config = dict(
    arch='unet',
    model='image flow-matching model',
    dataset='procedural textures in two colours, tilted and lit',
    train_examples=195000,
    image_size=32,
    horizontal_flip=True,
    conditioning='none',
    objective='flow_matching',
    cond_dim=192,
    logit_normal_time=False,
    norm='layernorm',
    hidden_act='silu',
    widths=[48, 96, 192, 192],
    blocks_per_level=1,
    scale_shift_norm=False,
    attention=True,
    upsampling='transposed_conv',
    init='xavier_uniform',
    residual_init='none',
    optimizer='cautious_adamw',
    learning_rate=0.0036,
    beta1=0.9,
    beta2=0.99,
    eps=1e-08,
    max_steps=40000,
    batch_size=128,
    epochs=26.3,
    lr_schedule='cosine',
    final_lr_fraction=0.05,
    warmup_steps=1200,
    weight_decay=0.09,
)
Rows from block 4 of a small image flow-matching model, named by matrix and row number. Rows with one number belong to one channel. Each number is 128 + 24 x the weight over its row's rms, rounded and kept within 0 to 255. All counts start at 0. Numbers have three digits each. After the name is the row's rms in percent of the matrix's.
After each channel's rows are labels from the 100 images, of 14976 (inputs lightly noised), where the channel reaches its highest value: "strongest on" is what is common among them. Only what is clearly more common there than usual is listed. The data: procedural textures in two colours, tilted and lit. In brackets: how many of the 100.
# convs0: first 3x3 conv (model.mid.0.convs.0.weight, 192x192x3x3, each kernel summed), inputs 64-127
# convs1: second 3x3 conv (model.mid.0.convs.1.weight, 192x192x3x3, transposed, each kernel summed), outputs 64-127

convs0.131 107:107166113142132071127120145116128150106118123141129103122100170146136150128120081122163120123098112152131138115134141132124188107122126121117146108109188154137119126159150125186118097142126114
convs1.131 094:145105128126138178145135133130157147139151166102132144104151092114160089132128108148098129123159137157138123121126132102138089166130143104156120129105059135136116165093124129076117146155113204
strongest on: coarse scale (61); black (47); cloudy (31)

convs0.94 090:094121105133141146166131148127071130146194139139133145150185178136136108127169092128137125131156090138115127114098142122112108088132094100118117123080137105150123123131150125117131124142108112
convs1.94 077:129172111121126101123102124099147137112082109126125117129079064131125159138096147121135119125118141122123135132166132122129158104107161140133110111133149121141110114136138122137123134136133119
strongest on: white (75); crumpled (72); ground colour: white (45); pattern colour: white (30)

convs0.147 106:153130116130131088137170144131119135151148122133127125091101152110123138126158112129159109117170137131169114119139133120130122111127118122131131104122111105129129133188136117144123116102135120
convs1.147 096:111118110123143168144086115140128123145119126122112101118117100145162126087088134147096131126119093114128114123110141112145122133086142112162138175127145122122144130095133157120114121164129162
strongest on: black (86); pattern colour: black (43); ground colour: black (43)

convs0.115 120:049119120129130069116153118112141129109120124139144176126116152148105102128164111124119105112095135140133131120146123130130139089128151139126179098150114122082107124119146127151117093139135153
convs1.115 096:221136106094151201127110118115118081156143107127116111119123103104142172081114124139098135120143116143127125100122121118118118149109096121110107172091138138193135137133133126111118145134119113
strongest on: coarse scale (62); spiral (33)

convs0.112 089:110104144134120067115181113139166123166105112116137102146153096139130098109113097126146100096175150143161121117187122127122136125134103120134138137145151125168116131090104115131129112140130121
convs1.112 072:158156098095154172119072141140128112080164141123109142115096156154157178097165151115113144116111098154119170104045158148146140104121152141151149130117157134110154125131167175122131113154141128
strongest on: crumpled (94)

convs0.124 086:128144099123137159118123132118140133139114133121118122093122135128138135118106153120097162133114124128105134134065120132119143133129117116129128057123166118168126118157107131133124122131121122
convs1.124 099:082129090160104105133116138062123136141171108093142116129136111153137108162140109099169096109151159132127115116162106137102119091124136111171132141112118125132130085133130116115116123114128125
strongest on: coarse scale (65); black (60); ground colour: black (33); pattern colour: black (27)

convs0.164 145:114117107133127118133165123125138126154109128133128129106100135149133133116136131126202083108140149123157128123141127124117126154127162132116148148060127099161123132157116121148137148142085170
convs1.164 138:128143162143128129134094116127138145102167157153141115138128093097160088120129127156031143145148131125139125147127135158142116132144101133145144101172140160109134136107136144109123101156147123
strongest on: black (95); pattern colour: black (52); ground colour: black (43)

convs0.151 114:094127139124122146126133128130117129149142119125125129142178111129140099131108103131144148134129109124099126129141124131127150130128125126132092144146068134000122122146127127118122134097133147
convs1.151 104:186121089125147131114094105130123107119133132123116119104078123098119141092139123111095130108127103103137105112090118104117145148118103108095125101106227128216120113101121128128125130141101104
strongest on: white (53); yellow (40); ground colour: white (37); pattern colour: yellow (29)

convs0.27 129:152126103128126131125182131129110122086152128130129109127086095111090131131134146131139115129112135120122123124124127124135093105130140127130147165145142128125130121064126121160130111129143133
convs1.27 080:153143145119130117127079117111173130145156138143125147128192082126145127150134101126105107123146159131126123146147129118155103154146125143161159085103145151202109131177137171108110155172110103
strongest on: black (93); ground colour: black (78)

convs0.119 108:148127118146122113111104118125140121098138127119135081114079157133141077129087169135035125118126110115157129130117122136122140132133138133141092106152163141085112121093140122153138087145115145
convs1.119 085:130129118134126151126138115144145124158108118084160163120174104132106175131177096119161130106114140134131142099134106144129098151112116127141137139099093127190145118166131123105125141115124117
strongest on: pattern colour: white (27); ground colour: black (27)

convs0.10 107:136112107130129142105076116101132127164163137124108145152171159120158084127138116112174109130149102111136139117127121110129137156140129120121136142081120099127109135159105123127122137200118175
convs1.10 096:145140121113130145139170147108127154121122110126126122122085080162117169129111127093121116120105137141131155109128141116154123137116136143148134092140163138152142116126155137135123153080146063
strongest on: white (65); pattern colour: white (41); cloudy (39)

convs0.167 089:155140106126125147153131123114131144107118114122110157088150150131120146136171125130159162129131153138149126127182134131120110139130175115120129100134169147213132137102138145097118117102151140
convs1.167 113:113133117143116156104129142148118140139122143108128103130110147119182146140104126136129125113146114136128140151086126145122168132130088134122116164096082122106129133154146115160151105141099173
strongest on: seen at a slant (67); yellow (39)

convs0.109 102:175121123126121143127175115139130129081143134131124069152152089105085086122082128135110119110105118133106140119145132120123102147134124134129117140156095153079135122105125133155128106110123118
convs1.109 089:128138084121127120132069127117137099140156091126129132100107116134133175141156120110130099127157132127109111128097112106127116087101103115126144135078202114186118114139099138111105138145106127
strongest on: white (41); ground colour: black (27)

convs0.176 105:106124143130135197127178126136113130150094144126133140121176101114151131124140101126120073125148138130156140118174134138134073189118182129126099148079117133164144108125142123111129146142085190
convs1.176 115:133138141129109108129083122108139146068127133146147125132045122118108164166132172143130155129127144148110162142076146148142167083159084140114159096132165164114139101132142127141123094140137075
strongest on: pink (39); white (38)

convs0.38 099:068143118131129149110151123113138134167142104134132151165152095179151118127137129125121075114112171128141132130154139130136134127121130128127162125136081149126123112116111133104126106178093158
convs1.38 089:182133091099148138137067143127117110098104128149108092091089125122080133124122124134104154107135124153118116133076144128127129157125129111111124103094181137160123132139143162139107141125126101
strongest on: spiral (29)

convs0.51 131:133144125124120138132100124130130123133182130131130185103160137145119154129163130128142096113144143125119126132181123126124086142127099131130176165107089124097129132106129127111132106127110165
convs1.51 101:135117140113127109124173131103138128123133130117122072146102089137147082139114139116115105108131138128104135139080145106114134108141184137134123119125184149167110116151111122120113134151150100
strongest on: yellow (37)

convs0.19 110:079101112141132126109167117131129125140188136133137146175134100139113124122132091132089101138156157134124128130121124122131113101128157136132116106182094135057126121079084139112136107138124140
convs1.19 093:210135101116121112130092122124135110108089126148117117110121103117106132131118125125119129104119141146117133118121098133136100170123080123119136126104171124173127139168146145141114161134113094
strongest on: white (55); pattern colour: white (32)

convs0.74 111:101143123127123093129127132149113130107154121115124122101107145147128069124111083130172137123118128140105122130152132139135151137125133119125178166112164137144138132146124128185117072175116143
convs1.74 108:186132146107128177141144124124170137151148131109154165127173081126155188131150152157079124128128135157138157133126146127129093147126130156128130076127096150179149151115131149071113162134129148
strongest on: black (68); ground colour: black (36); cloudy (32); pattern colour: black (32)

convs0.170 130:117124135129127141132131139130105129155141124129123119142133111130140119128103132124127158142144093130108124129137129128126152126124137122124091111138128127000133125126134131112126126088137105
convs1.170 116:171120093134136131112090106135130102132131129119131114104106120101127147102140114106106121105115108103139102112077124107117119153101088124107122117120183131211114126106120119129134136141091153
strongest on: yellow (44); white (41); pattern colour: yellow (26)

convs0.18 133:083114132117133095123173127122107125158149127129121114186117118109125140131092145128057111139115098113128129128123135147135123081124155124123101117162136101062126136103172123095130113112156098
convs1.18 108:217150117105124144141078135113125101116117127115125160105152131138090122129152106148152153099113152125133118114119137117142128192113097101117148124106135155183113121140118146152102154122109123
strongest on: coarse scale (64); yellow (40); teal (35); pattern colour: yellow (26)

convs0.108 089:116132115144115140095166111124170131204127096138135130112188094135165144126126118126119131107150166130133102118167139130134070164135108134115135177099098126109132124147102136110137180160117170
convs1.108 094:146161131126119137143087143134120129071131132125132129116063151129096140135149157149116143113127128123132152123086150143115178104128172141125152080138206152149147107116153137150142084137158070
strongest on: crumpled (65); white (45); pattern colour: white (26)

convs0.1 084:105155118132132174122115131140131136135103136132139107107109119113160131127109166116101178141118118124096123123042125115129138142126086132134108086122159123137135096149104125134124124129108183
convs1.1 108:065119106156115106128126131091122133149141129098130129114143114148130115157123115088173119125131142152121128123181101130101125115116139111157123161102094100120141090132138116120129133096140133
strongest on: coarse scale (65); black (58); pattern colour: black (31); ground colour: black (27)

convs0.47 118:133108118127125089137149132103110129129158129138137126130138100151109110128145100132169106127149115135135128124164132131127048128124107131131161104157129162112138139099185127105132114097135055
convs1.47 093:178160093106104149110099122111123102109143106136133110107113098130152118151096135144155104093119121145106115147072149099133121140120156133145132182084129125132120142141095143106130134151127163
strongest on: spiral (26)

convs0.12 115:149127127130127145124134123119114118118167122127127114174168104155100111134088123138197134125086147135083136127136134130137097104122195134123167138152153147158119110159133118134129161140147161
convs1.12 083:139126113172137150127110137123131125142118139141101149076101153129132151158194109128106127121177145173145114140157138148124141162116059114157116134074155121155133138145139116106126098154122119
strongest on: cloudy (55); black (49); ground colour: black (28)

convs0.135 116:180150135129126121136148128129142134101111118126136147118127131117095151133099138134108125115109130133130123128112121131135118147129125119133123083151143164148131128116099136120115119106132091
convs1.135 111:077121128159118102126097125119109113143137113099139099141150147131153098138156129128165098110123137138115105145143141145100142115141119124155158179113131118141141113160107086116133125142112170
strongest on: grey (42); ground colour: grey (27)

convs0.24 091:127143131134130100116090129126112119127116129128132143108110172197153198132131155132167134140095159131131134125146130132138150098133115126137147146110144133106126123164148131167128138107161081
convs1.24 095:103131099122132156134141130149102107131110132103097088106147114115164080123105099133121135106156099139124107119122116109105116162104116088135121175105108089123127169134127118110122106129098219
strongest on: black (74); pattern colour: black (48); ground colour: black (26)

convs0.72 130:058132138126129114130138125125118125142150123126130155155185143140107098132132098125099128136097132133106129123153122128123153086130139123131117165172087109028120119110101136133121109098138105
convs1.72 098:219122086112140152120123113129120101109109130116106112101076126099142144082121122119100130100135096118134123100097111108117145159103114119095121100101200129205125122117133113123130130121093139
strongest on: yellow (49); white (39); rays (26); pattern colour: yellow (25)

convs0.146 101:122143108130130090132166126126124124082147136132132151105129139121079148110125145131105118112075140131133131129138137117126068109132170125123160134138175104146122128124155132137119153131145024
convs1.146 093:153150118147098160118095138110142117158109116133140099130130108144171098168131129178146148120187149150110122147131148148125147137123082109128131111117108120127142161170111123121143121163103229
strongest on: cloudy (26)

convs0.183 089:189135128123138098112168121129151126104101128125131084105108101095094099128088160133058117130130132136131121125150132142133104130131179134125097080141168148112122131098126130127131132099134142
convs1.183 078:100118123153131139120094107138122109141125112100135160114156169113128158143198102120162116104113136141121123130104125153110146124133077122132156177096134109178118097175107120136127133164113114
strongest on: coarse scale (63); ground colour: black (33)

convs0.136 097:142139151128135116124158124155134136125086138132101100147170189100117129139120116134096173136116102128153130127166122132137223178123108129136106164165164130118127137112135127167131106099121130
convs1.136 076:137112137114143162153111114160128103122153143093118163085130163134171133093162112147124141107139088172185137116113128134134164132121182136141120129098093121124140135110140132118137131141106173
strongest on: seen at a slant (93)

convs0.56 100:077100098129136098141084142121115113122187125122130119128087141146193081136126065124113123137154128099115124150110117111124141115143118108119157151094155093111106122139145129183137091191109161
convs1.56 107:177128135137150135125149128147136148166141144109112179106175097133110172133144142136114124125137127157135159123149117121130082162115122117137103107107090133162159126126129136089118152122127114
strongest on: coarse scale (61); black (45); white (37)

convs0.3 107:079127121137124140142101127110126123152102110137127144124118130198151168116178084132163133115104163126083124131157131128137159078131123121123190145142120120120127130141094134175132146113150151
convs1.3 094:166128103138161146131157125155143137121134167122100119102137132108129074090088119134050128124151083152150119128092131122131121164115142119130097117102142122157128161128167153115146113129106127
strongest on: white (41); black (40)

convs0.171 106:150120109116145159120154128115129128130115109143125064149130127136149074120107127114106101140165078129141145129160119129145107109135106138134107170099167106117121123150151127153122158155141142
convs1.171 092:164154123120157130137113139142140167148132130117125163107091103126093159133163123134126142110113130090120111119083139141144140156094190106158172053112139140170135130098143138097126120104125128
strongest on: rays (32)